Weights of a small image diffusion model.
Training: adamw at rate 0.0017, 10200 steps, batches of 256.
Data: trained on short English words printed on busy colour backdrops, 28.9 epochs.
Rows from block 4 of a small image diffusion model, named by matrix and row number. Rows with one number belong to one neuron. Each number is 50 + 10 x the weight over its row's rms, rounded and kept within 0 to 99. All counts start at 0.
Before each neuron's rows are labels from the 100 images, of 14848 (inputs lightly noised), where the neuron reaches its highest value: "top examples" is what is common among them. Only what is clearly more common there than usual is listed. The data: short English words printed on busy colour backdrops. In brackets: how many of the 100, against the usual share in percent.
# fc1: MLP up (model.blocks.4.mlp.fc1.weight, 1024x256), inputs 172-255
# fc2: MLP down (model.blocks.4.mlp.fc2.weight, 256x1024, transposed), outputs 172-255

top examples: pink ink (95 vs 8.8); bold (75 vs 46.2)
fc1.481:55 53 61 36 50 51 56 55 46 50 65 43 44 60 64 59 54 26 37 34 34 52 42 53 49 64 41 57 51 48 71 47 28 47 72 53 51 46 59 61 53 40 57 48 64 55 49 65 67 41 56 58 52 67 67 45 54 52 36 41 41 46 42 33 41 43 41 50 55 48 63 41 52 45 53 29 67 69 41 48 51 45 53 48
fc2.481:50 57 55 40 54 49 47 34 50 47 46 52 52 51 34 52 43 70 37 30 50 47 56 46 51 44 54 52 73 47 61 56 58 57 23 60 58 42 24 23 47 53 41 45 53 43 47 48 50 53 52 48 52 40 39 65 49 55 65 69 60 45 38 56 51 54 59 53 27 39 39 47 55 61 49 48 46 37 61 64 52 58 38 41

top examples: brown ink (25 vs 7.9)
fc1.402:49 49 45 54 48 53 59 43 50 59 43 65 52 58 45 38 43 58 61 57 46 34 69 57 38 53 50 50 66 51 50 61 64 61 46 47 46 39 37 53 48 58 50 38 68 57 56 58 38 42 48 48 36 57 49 60 42 47 53 55 37 37 62 45 42 46 56 65 45 74 70 41 51 47 60 62 56 63 48 49 50 60 57 53
fc2.402:49 55 26 34 48 53 51 71 74 47 55 39 58 71 51 67 54 57 53 53 50 65 41 43 53 38 52 38 58 50 62 41 36 55 64 66 53 48 45 42 69 55 51 37 50 69 40 62 41 62 47 69 62 56 51 53 42 38 54 40 56 40 48 61 39 51 36 45 56 50 50 64 44 43 50 61 61 39 71 49 48 55 18 70

top examples: yellow ink (84 vs 8.4)
fc1.209:47 57 39 53 65 72 42 58 67 53 52 47 47 37 55 60 43 45 63 66 52 64 54 28 49 49 50 40 54 46 39 42 40 56 61 52 51 44 62 48 59 39 54 46 43 47 39 39 56 46 39 48 62 47 49 43 52 60 64 54 47 55 60 46 52 47 45 60 69 50 35 45 60 45 54 62 42 42 40 51 58 56 59 41
fc2.209:55 52 41 63 55 49 57 52 58 48 50 18 48 41 59 38 65 52 47 63 52 38 46 47 66 52 45 50 47 51 51 61 39 54 75 62 55 43 48 47 61 54 59 48 44 58 54 48 56 38 38 41 57 38 32 47 50 45 48 40 52 57 54 54 61 40 45 61 65 51 61 60 57 59 42 79 62 48 35 34 62 52 49 38

top examples: brown ink (49 vs 7.9); green ink (26 vs 8.4)
fc1.104:58 56 57 46 42 34 44 49 63 35 52 50 38 52 36 62 39 44 47 49 43 48 47 40 55 51 52 51 57 30 66 37 60 56 46 50 61 38 33 38 69 51 40 54 65 48 59 57 48 59 42 62 60 68 61 59 52 42 49 62 59 51 45 61 67 49 55 54 49 47 37 73 57 41 47 58 39 60 39 43 46 53 62 34
fc2.104:51 44 27 44 42 46 57 38 60 51 59 60 54 64 56 63 40 53 50 52 38 64 35 39 47 53 49 28 46 38 42 47 55 49 57 55 46 56 45 53 47 55 59 42 41 59 67 69 56 39 46 90 40 62 48 66 46 32 36 48 58 54 49 61 57 42 45 49 43 38 67 45 45 54 26 67 60 57 67 40 51 58 49 50

top examples: yellow ink (76 vs 8.4)
fc1.559:47 56 45 55 69 59 46 52 49 45 68 52 49 48 68 66 47 38 75 60 44 59 44 16 42 60 50 50 50 45 45 45 36 47 65 54 53 45 61 49 59 51 45 38 38 45 48 44 59 44 43 37 59 45 49 40 48 50 64 41 56 60 53 47 50 47 44 76 72 59 47 55 46 35 54 68 41 37 37 44 67 51 65 51
fc2.559:36 58 57 53 48 46 57 56 54 58 39 12 34 50 44 43 85 48 48 63 61 47 46 46 56 57 36 48 47 57 49 62 45 74 46 49 48 39 41 34 54 50 67 55 48 59 55 53 40 42 39 45 61 30 35 70 54 44 38 46 53 50 32 40 51 46 60 59 62 50 58 51 59 61 48 49 59 59 37 39 63 49 30 34

top examples: pink ink (35 vs 8.8); white ink (31 vs 8.5)
fc1.496:49 46 51 45 52 42 48 38 56 42 50 58 48 38 79 82 41 48 36 43 43 65 47 55 56 68 59 35 54 38 56 48 56 51 51 63 48 40 57 24 48 61 22 41 39 33 60 57 54 39 48 38 50 74 36 43 48 31 62 69 41 42 53 49 58 51 58 54 50 55 37 60 45 53 55 47 66 50 65 56 45 49 63 46
fc2.496:42 55 48 47 62 51 44 51 38 56 47 23 60 51 46 29 53 60 49 45 57 26 46 52 45 41 65 57 36 50 48 58 30 45 51 41 61 67 33 61 56 48 42 65 58 48 39 36 43 77 51 61 32 45 52 41 55 74 35 29 58 39 44 58 46 57 53 36 45 56 49 55 41 50 49 59 38 64 43 48 51 63 50 67

top examples: bold (78 vs 46.2); green ink (71 vs 8.4)
fc1.226:40 70 40 50 33 49 50 37 56 50 60 67 33 30 51 67 31 54 50 44 42 49 51 49 52 48 46 43 40 56 44 62 53 58 42 43 64 62 39 76 47 38 51 60 50 57 51 50 37 55 50 47 52 40 61 66 58 45 40 53 43 76 52 44 48 68 49 48 72 54 70 49 36 41 55 42 51 59 51 57 42 58 62 40
fc2.226:64 50 44 57 35 58 52 50 51 42 60 59 29 50 59 33 61 50 57 54 31 64 53 63 62 64 44 58 42 43 50 48 56 53 65 40 57 41 50 46 55 57 45 37 57 70 51 57 65 46 40 54 56 55 42 51 52 48 59 41 59 55 42 53 64 44 47 57 60 41 50 56 47 48 33 49 53 48 49 40 61 39 53 46

top examples: red ink (51 vs 8.7); blue ink (30 vs 8.3)
fc1.62:41 58 49 55 48 37 48 39 42 48 48 48 35 54 57 57 51 31 50 60 41 52 61 25 49 42 56 60 61 48 49 52 31 50 55 39 43 55 59 32 57 52 38 50 50 33 39 48 48 45 47 47 54 54 51 43 39 61 69 69 35 44 50 45 52 54 61 53 48 59 42 66 40 49 61 47 59 61 30 52 51 52 60 47
fc2.62:54 25 43 42 64 54 63 51 43 58 65 13 53 37 40 52 49 56 55 40 72 45 49 56 44 62 39 54 59 45 46 59 46 58 41 69 52 50 55 46 45 59 69 53 53 38 58 46 67 56 52 37 38 38 50 75 52 57 49 69 54 52 76 47 48 52 70 53 44 29 36 57 59 70 53 41 36 51 58 42 57 33 38 22

top examples: yellow ink (83 vs 8.4)
fc1.405:49 50 53 45 53 55 53 48 49 51 40 45 58 43 61 62 60 49 60 55 58 53 44 47 55 38 56 41 49 61 48 44 38 56 67 48 55 27 61 38 59 46 48 33 45 38 42 45 54 46 29 38 47 27 31 48 44 46 67 51 45 48 51 30 48 57 29 63 54 52 36 52 61 48 51 52 41 25 41 43 56 50 55 54
fc2.405:54 48 27 68 45 37 73 62 53 34 51 43 46 55 69 58 50 49 51 68 54 72 46 40 58 70 43 43 42 34 45 64 45 51 62 56 55 39 62 52 60 56 47 53 40 62 57 55 51 25 38 40 65 36 42 45 49 42 42 51 60 65 40 53 79 45 44 53 63 43 60 49 69 61 50 54 55 52 47 37 59 63 48 41

top examples: red ink (35 vs 8.7)
fc1.91:39 66 52 55 43 54 33 49 44 47 39 51 38 63 50 42 27 55 55 43 53 52 50 48 49 51 48 52 52 72 50 47 53 35 36 55 45 60 51 46 61 60 53 46 62 48 52 38 61 53 42 61 37 52 37 51 38 22 57 46 50 19 51 42 53 36 50 38 47 57 39 48 38 61 48 35 37 53 54 53 55 38 59 48
fc2.91:48 46 46 48 29 39 56 29 52 53 53 36 49 52 46 73 42 48 45 53 50 40 52 54 51 50 39 33 38 27 42 32 40 58 61 59 59 35 41 46 56 41 56 48 59 31 62 39 40 43 51 55 77 71 46 44 45 53 55 50 52 44 57 68 52 58 51 51 55 54 68 49 62 40 49 58 23 61 58 36 68 57 53 40

top examples: black ink (28 vs 8.1)
fc1.676:48 67 51 56 44 30 32 46 49 74 57 54 48 51 59 35 53 39 50 50 40 41 55 67 35 62 57 58 55 41 45 38 52 61 45 41 38 74 55 74 25 51 44 50 42 41 79 55 43 48 53 52 69 46 39 53 60 53 61 41 51 39 53 46 49 63 53 53 45 29 44 48 52 55 37 46 62 61 65 56 46 42 50 57
fc2.676:58 36 55 33 47 61 46 55 68 39 47 50 58 37 50 42 50 49 52 51 54 51 51 44 54 51 29 42 54 37 32 53 59 47 57 55 51 33 44 39 46 41 48 73 54 43 42 44 54 61 46 45 39 59 54 63 44 49 51 41 35 61 46 50 62 50 50 39 59 59 45 66 39 41 56 50 45 43 45 31 55 67 48 33

top examples: yellow ink (27 vs 8.4)
fc1.675:34 35 60 53 31 63 52 68 73 62 31 43 55 55 36 55 46 59 52 62 49 35 50 52 56 39 56 36 52 56 57 56 53 67 34 59 60 51 34 51 29 58 51 59 48 50 45 57 31 55 38 56 49 33 60 64 57 50 35 58 42 39 50 54 53 40 39 44 45 56 43 41 43 62 37 62 37 49 45 80 39 46 48 42
fc2.675:61 44 45 50 57 55 50 44 33 46 49 63 45 57 63 51 46 44 48 47 60 67 62 48 33 71 45 72 51 50 54 57 47 49 78 52 50 39 49 46 60 46 50 35 55 63 46 61 55 48 50 44 50 54 44 30 22 53 58 43 50 66 56 37 59 55 56 56 54 55 48 63 50 44 56 40 73 54 66 28 68 63 80 50

top examples: black ink (26 vs 8.1)
fc1.417:41 56 46 55 41 45 49 36 58 56 59 48 57 60 69 24 48 44 48 44 30 47 43 52 35 51 67 54 54 46 52 47 55 51 38 44 36 62 45 75 40 41 65 50 45 52 50 62 45 48 51 64 64 57 50 41 62 60 67 49 52 45 50 52 50 61 38 56 51 42 51 59 51 39 40 52 56 67 61 49 40 34 50 52
fc2.417:56 43 48 50 55 62 49 54 61 43 57 41 42 54 33 47 42 22 52 46 40 57 54 35 46 59 32 43 67 43 48 44 60 53 71 69 49 47 47 42 74 46 44 76 61 55 52 49 63 49 50 37 40 49 54 61 45 39 45 44 37 60 54 45 39 40 50 46 42 55 38 51 39 51 49 60 54 47 43 42 47 70 48 50

top examples: red ink (86 vs 8.7)
fc1.634:47 52 41 70 31 41 44 36 37 48 40 43 54 44 54 72 47 44 47 60 55 47 43 44 54 49 60 37 66 40 51 45 46 50 57 43 58 48 42 46 60 51 50 51 49 36 31 35 53 51 47 69 44 65 59 53 56 52 45 51 60 60 49 60 61 46 39 56 46 48 29 64 61 53 43 54 44 66 53 48 52 44 58 54
fc2.634:60 58 37 46 42 47 46 54 50 55 77 62 64 79 52 56 61 58 36 58 46 74 42 38 55 50 53 35 34 26 71 42 45 40 63 44 32 58 45 45 47 64 51 40 43 71 56 59 54 39 41 62 41 39 39 44 66 50 56 57 57 45 46 61 49 53 46 47 40 49 57 46 49 45 52 47 54 39 50 49 58 60 55 29

top examples: black ink (25 vs 8.1)
fc1.198:30 51 61 35 35 64 55 41 49 49 49 49 52 62 63 63 39 39 48 54 42 42 42 50 39 62 37 44 31 50 49 46 48 60 59 37 28 50 52 36 47 51 47 58 56 70 54 54 32 54 44 70 37 53 55 37 56 65 59 49 33 39 40 49 51 50 54 29 47 36 55 51 45 45 51 41 40 33 55 44 48 43 52 64
fc2.198:61 48 48 57 62 43 54 49 55 55 40 57 42 51 54 33 48 46 46 43 69 54 48 66 49 55 54 71 62 49 66 47 64 60 46 59 60 40 49 78 44 48 52 61 60 31 48 58 54 60 51 32 41 47 41 76 28 62 42 37 70 40 58 53 46 61 47 72 56 66 62 46 40 45 72 36 61 33 62 57 66 52 54 54

top examples: black ink (28 vs 8.1)
fc1.105:71 35 45 62 74 40 30 51 70 62 55 53 44 43 57 42 65 54 57 59 52 54 46 53 48 44 39 45 41 33 57 44 53 53 44 69 61 31 29 61 37 40 35 55 53 38 23 72 44 72 46 41 49 57 54 47 37 51 51 53 59 67 47 47 52 52 48 73 44 54 60 37 43 57 50 33 42 38 49 61 55 56 52 45
fc2.105:43 68 43 61 45 54 56 40 44 42 49 46 59 54 43 44 45 54 34 39 45 45 48 58 72 49 64 40 52 51 50 50 56 57 69 45 64 58 50 77 44 42 69 55 45 47 48 42 54 51 60 53 36 56 54 51 66 54 37 51 48 46 43 43 64 52 54 56 69 50 59 58 54 65 35 57 44 61 21 34 56 50 62 44

top examples: bold (90 vs 46.2); black ink (67 vs 8.1)
fc1.262:28 58 55 44 52 68 35 47 50 55 52 46 54 44 45 61 38 50 58 55 29 51 57 51 40 42 57 37 41 55 45 41 44 43 45 59 30 56 39 62 53 43 55 62 43 54 52 47 31 62 47 66 60 49 45 54 47 29 51 27 58 55 51 48 47 34 53 50 50 46 55 44 46 44 44 48 42 56 50 53 46 43 54 70
fc2.262:63 40 45 51 51 54 64 36 43 43 41 74 49 49 55 64 48 53 33 32 72 63 45 53 54 68 47 64 58 42 66 55 63 48 58 53 61 21 53 38 38 49 42 39 57 38 50 61 77 45 53 29 45 46 55 31 52 67 60 57 37 41 46 45 57 66 56 59 51 61 39 49 46 57 62 44 40 50 54 56 61 56 64 43